From a checkpoint of a small multi-label audio tagger: trained on single English command words and digits, spoken by a formant synthesiser in many voices.
Rows from expert 2 of block 5, named by matrix and row number. Rows with one number belong to one neuron. Each number is 500 + 40 x the weight over its row's rms, rounded and kept within 0 to 999. All counts start at 0. Numbers have three digits each. After the name is the row's rms in percent of the matrix's.
# gate: expert gate (model.blocks.5.mlp.gate, 8x128x128), inputs 64-127
# up: expert up (model.blocks.5.mlp.up, 8x128x128), inputs 64-127
# down: expert down (model.blocks.5.mlp.down, 8x128x128, transposed), outputs 64-127
gate.29 102:485551507516537525498512436582474507414463491569526535540513487564433544527489568456564514415536474447547560438430522488491459498541472520488489475465432538550548458525500531470513483517523499
gate.30 105:486487506562519447544445529495516518550481506507466545524470526499544513490526556501559534468415542542506523510473543459463454516539428521534477565502473442455442489441489599431464476432528489
gate.31 099:495504453499496524426510588532445556453518457500596503538486411408466570428462540480496551560528487510445537498529525517518438584533474525515500460559482521487551485427496469475498481545518553
gate.32 106:520511532567591453483517502561482462503540518494466486560501507440474582535514506538510506531512546499542435420543517449494429516454546493499565495474529563542517523546406484562422515492412461
gate.33 103:559536512519521429517421481463534512496461554464460559496515490527534491563489551453501458528496574481469447466545492493483514596550453496559441536516483562612486532471532521530450464570521452
gate.34 105:502535577524497467425477545498502550552482511516507488457553473418508450509457506529513592436495515498503544530565510441462487511593482462481500445445490477506487504544503487478549483493514526
gate.35 093:560413509586495519468456524476482471551539544431432503484467536496452475556431508487493523490467458501448530526614486524442460518462521449539474504512487516476537442476527529542427497461392514
gate.36 093:485489475536591482544480407507512549462494536513479509437470495582547524602518539464529439530491528486511496529476526548397471373499522524498490529536494559522518487511504515434504574482521474
gate.37 094:563540505470606480462540522470529508515522498563466530458451545470466467449519458524562544450508488493432429489532490519559540555506494492534505459484477435473422481438489437495508538479432472
gate.38 098:557501500520438610488532403500440511528494527457475466569538533574504534521548547442560476567419445449532457514473473491469493548499528492447517461506527463495483480453566495496575497507559500
gate.39 094:511507550441533524480529502498566466576456560493452508486552539516486462530434456507550513508621545516541476439526482516460524500514488497487487475563465542519513503512535473476529535380486486
gate.40 104:495410499609511488513503493511530544500500478474484446589537552521481540570545496397471522527465438599477468461512490481568520489531505474515517508486506491504554496525481560507496462508540583
gate.41 107:466478525472466464549469490522480618501539530442469444511512484521490457563567449462480530565493454584481561508524464500463476486527529550521452459528443484436460415551480513504447507457552446
gate.42 089:530488504515454521555519504516515464502560510538523584482483520527504513510501491495502508446499503578490518485520464485581518457527499559524422427524510568515469508477491423481480503504566540
gate.43 090:600451508460492553456450503460503525418448443478473492519473541522513458531497511473558476492456502509518537516506507413475455576517466488526452475466501518513537559393531464533538442520502528
gate.44 085:566481451485564538421561473514516529428508417477563434456467465491598542476474457503541497495479568436465527545445470535511530488505508517528478519553445489433490517558430524473471496455482471
gate.45 104:533533509458398511507567514502591556543491576547468517460453518509442520534478484515526529439565478506495491551483557513507573442567443505509493476516486484483524590581489498539471478476466426
gate.46 098:528491544525565562530441513479465510524480432454485504458498603461548526480493486457513550454454458535481507490506483529475564464529523442501545442582503492455468459506475585538444517517503516
gate.47 091:512494460556565525468445560484562523503566497505415591507420482544488530505491490519515527515521437517520469501558449574501504544471517559480468482537468427494488547593493540489533512465557450
gate.48 100:431445558521542561492464461484454587554543481467555489544498445475494587500531533537549493542506477502582456546520496464479494484480517491471454447524432487533470538505504472518490545519455491
gate.49 096:493457473526536491512549504481460521475504509587437476461544506499445509482507513546483548484514577478606515554446549486463487463475434498539504486501511554536502545443472542464508523462487551
gate.50 110:531489532533416509506481493480512452525503469479459482545441472467439556506471517447414447581574534581512591569472566547440554509536520503503553512477508551486514532475508481541501623511508454
gate.51 110:532491448590483518535490496506499423491571484519530537487538452490489553466517542485519519547477563480448494527545537433517530579471496526541531515468550466473454463596497490508484546489485452
gate.52 095:487522574582461550466512540489498554519484487505540490540509470540510530489579561509508547505459499507434469502517483489477541522478572489501526512553575509475518575471564572504598478457526534
gate.53 100:503438509475484508534530500568502509509482505496504463465472454510542540458475528557436544603503514450446470560588490494517425523490479479583589563493513472422573539584524423508562483549517533
gate.54 085:471531507504447515465568446492514551488556568472487520562488504450497465527459483543537483492515429464474472465532458515499571552479445565587473576461553491475523515513519448474496485535461536
gate.55 100:445494468522470456517442526547536457471493461502410495447456510445489522504520485521457556526494619494543456530462462603549463461480459420501473502465503504485443442456521492510502515566556546
gate.56 098:467521577494518540486503532509495377512501484482433474441517521541470462544460431532522511536478475445495555502487509495491480559477506518527414523436560496574513551436509522510531411449497467
gate.57 110:517428525520482475474509443554539457483449475515585501455518497541470506508588455451428549501498577560511494537512516535520457458517503465513526549524499524565464441533528555448561468418459499
gate.58 096:509548489527542499577514490562517461453522503490474480549478524500493572506567436553513493477410532493513495507557469484501452486546525534529475460545421505504574529468524440490403520443539559
gate.59 111:482538470424444518473432479535437516486525531475509412502478515503444519523528427464485532469558556472513513495506503618548483493552566541478537479502511536509504579474503479562484469520417509
up.29 090:542514486507519471497582480510424542491517489549436509489477531503379471502484510516417546485472457530519522490466545480461422567480537459491474487476436499471532512477533574472513553535474546
up.30 094:497395522558475536570436464505468512473590465543500532482491520472490497485457571451574467545495496508481477497524582503506509489508521495453529491485498535552496496518495527502467470477525443
up.31 103:565503439475486515497465416537461487518547447458504479486534554524530523512514458474529500464524516640463499488550408499491521473434537524512466507470436545503419465491515562466524576468616521
up.32 089:520537474441490475443530493449524519517551510427476467491476494434530479466503572480491478526595499524482467445515623458494495508521472458521494517480480534452547524458519457479544517436472506
up.33 100:522487459479491579523479546484499508527534479525529574540480501523468563423501560496476519501516469545466525527572539534487482537487518468560518482495475533487492558428473486489458546471488516
up.34 103:507490544538451604537455491501466502458552471476552462487455542523492470518503524529554508450466585533493535485422452516485419498559462539437431538497570525502517529505453458468568479566477518
up.35 107:553454560485579437540453487477466465456522467531483498471423529505453470452443528488550463466528522557611552524515530472557451419484503559503491519493538457511503467528471544519484610547542487
up.36 094:509491462486416475501532484509541494486512523562571508415515475481484435532529485518469524581452465477507476447545437472502527560494500515548460489507574543588434512537548485486507504507544487
up.37 098:483518505496497509512569443488567550534498468508505511512530506475557440510555480507506545552562525525468539508388486479481467560521497498549530526453414520546573541519543446528468504483550455
up.38 100:455519470499516489599489478513462444537461529531540498492417490524509480500536465556483466572533424481452502567490518500487518486587509474493431543516514435474477534381525613509428556572548498
up.39 096:521518533479493471558461552540475539499432503520513534534559559529518505595474420535509443443500484487472500453470481544562459522439525482482471600521427460504521578538501520513501508547475543
up.40 103:473438552449500488463472561480440543548501527476458561493470544460450563574523542475543492486476517590500500450509525511434524453477509467492524465496473523456497464531451565457516494587469524
up.41 110:537529432505526453553410556466521486426463515546453503496466553489482555593537464525509548540509494477478518451455550597472474495523469419477591529443502498526521517506445557528469516526533434
up.42 102:470465550536456466484508619405449528520467479525534455507511513487496492459521431497460539469486498497490585500567502551441609426438435525529513553513581512537555425489474514539504514480502554
up.43 107:483511534482488452524511481425525471525506505498493475517480515470421443483413454570449431471463503534521559566558456533454483514491566576450472521465561494492491567589518530483534524532457562
up.44 095:551519492518577465483487465515456524495535521522571593525514508443485581457473521477451479577543500491488556527531458508519534458437436461482482433496533471508504441587449501491478508448503563
up.45 100:438522447529531394519528513479511576502475565534516470430540415527585534465470493524486522453513454562523408525499467480521424471505464516499454485467488534510525438531493522516521503480563536
up.46 108:530452534507490441461557447546527506454488491421468491459516524509444627541499555478527428537519467500519522487504465532467545517498564488505531516491504524576472488466497506592504524545507479
up.47 089:522457546537486495448462467427532492472495516447495486439539515534452517447500494551469519490478480448433485537492589504588525495497451538474517465522534565573483480482468506465470479473405501
up.48 108:460469537521550526541478515521444498558506493525477563459500495541473473541407494515493446495451457498542520525477502541478497539534533510566540491412521562514526537520508461532490485523535486
up.49 102:521458526504517543511463511437554414508472506455527490504509475479496519566476476579503484572508530493456464471503492475541432457535491525496474501481557458511510531537430564535502483423492547
up.50 104:467496439543512539491565518455474493513538534520537539552458532479472455439516550528523402520544460524482538432469506447494496545476515488464455525543504494459489513560495489489515613436503447
up.51 107:524426458526491529496479491537461488527489470528536537540575513539487466474558486484524583519381537542474547562489463548571509526601481491436495525510494536494470493466460532531437533531478518
up.52 101:467503515526523481488480538509511481476560513522528516537485480483477528489473518488517500500524464506492489547532535539389506550426492486480500538486558519479485599524556492530455507509538402
up.53 100:446515506475454510525595498541485575455541535392483489571553556508471505420503485494505475545533497504456589480503431431459522500537514496459467504520498439483525488506467562553490572470477540
up.54 107:539497408464434527470458436509528466497465602494505507494370519529538494524439571485512523482502490513586444450465475529495493505530513526441461528503430480498560577470537496467489502564504449
up.55 103:484419518499511452449401479478485396471520499431469562459482464540538492545492524569540445544482493583515497418516477493511471503467511509546481504503538453485484478471527513518487475506474588
up.56 090:497457475562493526489544490520510466491561442440479492447453514571506473462401516547487500536446473529552480519481436500511465498471508472504577551543461506448459502515467473479507493591496441
up.57 096:518511455481505497474461471485556503514556490518456531548532439465487459473439469477586526413455511536488527545496505414535517467499542528431512473460578517493418509518491537563431555500470446
up.58 092:507492466487513536465489464482558480464498475505467539508422463535486434417475497495472525480423507533416487500526462446469508550485466504463473578560543554477549458490493557511459460537452523
up.59 102:559468475473563488539479432478484565514468508566474454440572504532414558474516504455435541568497457458469474523532478529505496423508470558519520465545579499461511470473458525522432487523424487
down.29 095:489578564473580484526556491557432508457476505549422487553515482534561562538461495497455518540529483500526506489462525551472491486532547444507496549436496510477508536517489530511437539540582540
down.30 098:515531486530603538504446482528461537524492536482476492507493528566527475482515513439459423517509526552505549506520572523517486507501448452432449528504526476452519568463470521511528474473487543
down.31 108:488455529537544479445453499539465549503482589457447511548474496533500472496433482491454470477461509515479494522490467507538536530484457450413473429540462540484509516522412480479499575498578527
down.32 097:502484563544516511479451448571483429522485514518513488543512549419389490478496516510488501465484447507523491446461466497532412534495478421525602478447483511459485426580467557586534598483550521
down.33 112:461532453523551449533517484445546467516571603450446463473392412530502611529555487562499511486558534586510550512541566522525546530460474556521498561522485523511438470482468523473557515561432489
down.34 091:414563474491488500535502463534425514471472462457421480513527543513541495568496510483592553534566498472469518501480465501484482554568461523493536494543522518502496467527488481483565476521470511
down.35 102:454570481387537561415528531531542491490562471481534500513495492472435539538515449526427520469536525485518558565454467524491513515536499555535570480471463479502549440468462481414504532491462591
down.36 111:413548578504435440491540523478536501507478503484509484523500468467495499393622434586487483524461512516521497529474506464455488354500512501466499552542476441562523464535513479504426501534489554
down.37 114:569507592469525548527482493512508484504542496401568464493530496526525490478495476513464468482542517478470466545445465481424526427493561524481427508551485576434517469490485464533414523522488433
down.38 092:537581481490512471551530537568438568509532480497505485460584472489475515476472569385524547511449503491473517460530503468470545486458551549548493501602525531504489463478525479519481488518467482
down.39 099:566484513451528487520490466511522477468541501501543494503511502588483503531520474546507518537455487397456578507498502523485406518437486575540475523471574509500562485502468457455522478515593411
down.40 103:436486468518482458565529541450462475495540504506526525504483525498555512476484506484575466583498546561468482476454489467539539601519504509504541504520509437466430482480515533424544567475535514
down.41 103:451519501485544493477486496465511493541519547490593542534447487496504481497543481513475562539480561470542485514417401466538534514499571504498464418548491525494401541432475515499429466513545456
down.42 111:587527489554427595533489489531461519508405489449464445508530549542501552495430458464510500523515448556484496520500534458454478498474469472445449552558573505480517442513466509531506544493585473
down.43 097:569539583499499565475488481457461513519522562452478447427554544493487484472568510540529516543486481517460516511514483475431530448517496511448576514447561439513479546519522479444486502550528449
down.44 094:453479609502490516514524557524511480507484483517476541500521591531435486547454542490483563428490480510553514471476515503550449480492499455490524549522587522441532456562455560534526479561518471
down.45 097:435545545500535444517538534540467508516513525460492503554501508520456575499527501432547452447435467494525496541460463553421510440527501521561449508537545500473488365535512522525425412503539479
down.46 099:400523458413466546488518480517517428475493472451539516530561535410474491479531531515506493541538583466508468517530491559517563484485497466485488478514496519564456546390516478484515437459550566
down.47 111:535498561497492456508453517532542512570556500491545482468493569516510548483438492489478488486499484545522476437481521470500509548501444402399519547463545473484476491527519529388424511500491511
down.48 115:477471502457491568522427517473534538501513484532509515570471504519469535496490558520500462530500479452560480506457477497551445470403511508519506428568414459439450524569452560587495541508515545
down.49 098:596479459483461534563502485486514445497506491487480474399439557527562494500536531528477484438442522559562504531511555456524496457493553476520463472490570458526538505562472511483514529467489490
down.50 100:464454502477441534537528474437447523455592468454500491454496502449560467448491481536534452482500575468493434568453481501501510480526512533432579451555411496552551524506498482512537421470563505
down.51 104:478484489557522513523450491545502484476585525518479484520516524491515464517479487451534532446544524470537506462509512516518526395461559446546518503525432516494563485469511432488532487374518518
down.52 102:436438492506546480575520495526481450487487468585502454457478534564447496406485566572464529456530474485470467568524478518523534439503546510554507528483538520526455466570528477519509498487514490
down.53 108:540476413473546519572464462536530520463505500520511466459477441503461522601504572436435491517497559503476415504465514495509490460515497515554532549544459534553515529528525515532490582509479514
down.54 094:525509541527434439563479520489492506491432596552474551524395500445487539485486546469490538537416467488530541481550571474476465457481479527580508521507453458552508431494502507536536473564521535
down.55 094:516497498521471525427448497482460531473510522463466489485471486502514523574426480446489497514486435475452485542493530484545424530454525475512481427580488485460438596478458480458487514515500581
down.56 112:518547528512471394534522506484440492544468551531430491446497617461501494491479495423519519443510486503488498461536445508544493495454496537539514453459486587489472469537488514469475605452426599
down.57 095:401487569568512485516537418517495459444470513497539493514527524475436500554564485462528439528509559509499598518533461507494468447613503550572571439482514477492517546509478431516481419532556531
down.58 107:498477459510455476465536482523435487483532492524478525565493511488478500468461450475549475492462441522413560417477542364462462493467442549535489518505550613540543521544497466503472511452480521
down.59 098:562548545524491466490495471509571626513541458497515459435532483544536477515502443555486506541543536501510596522470511535486459455508545498448496447493493536577484456537484597529479565463479471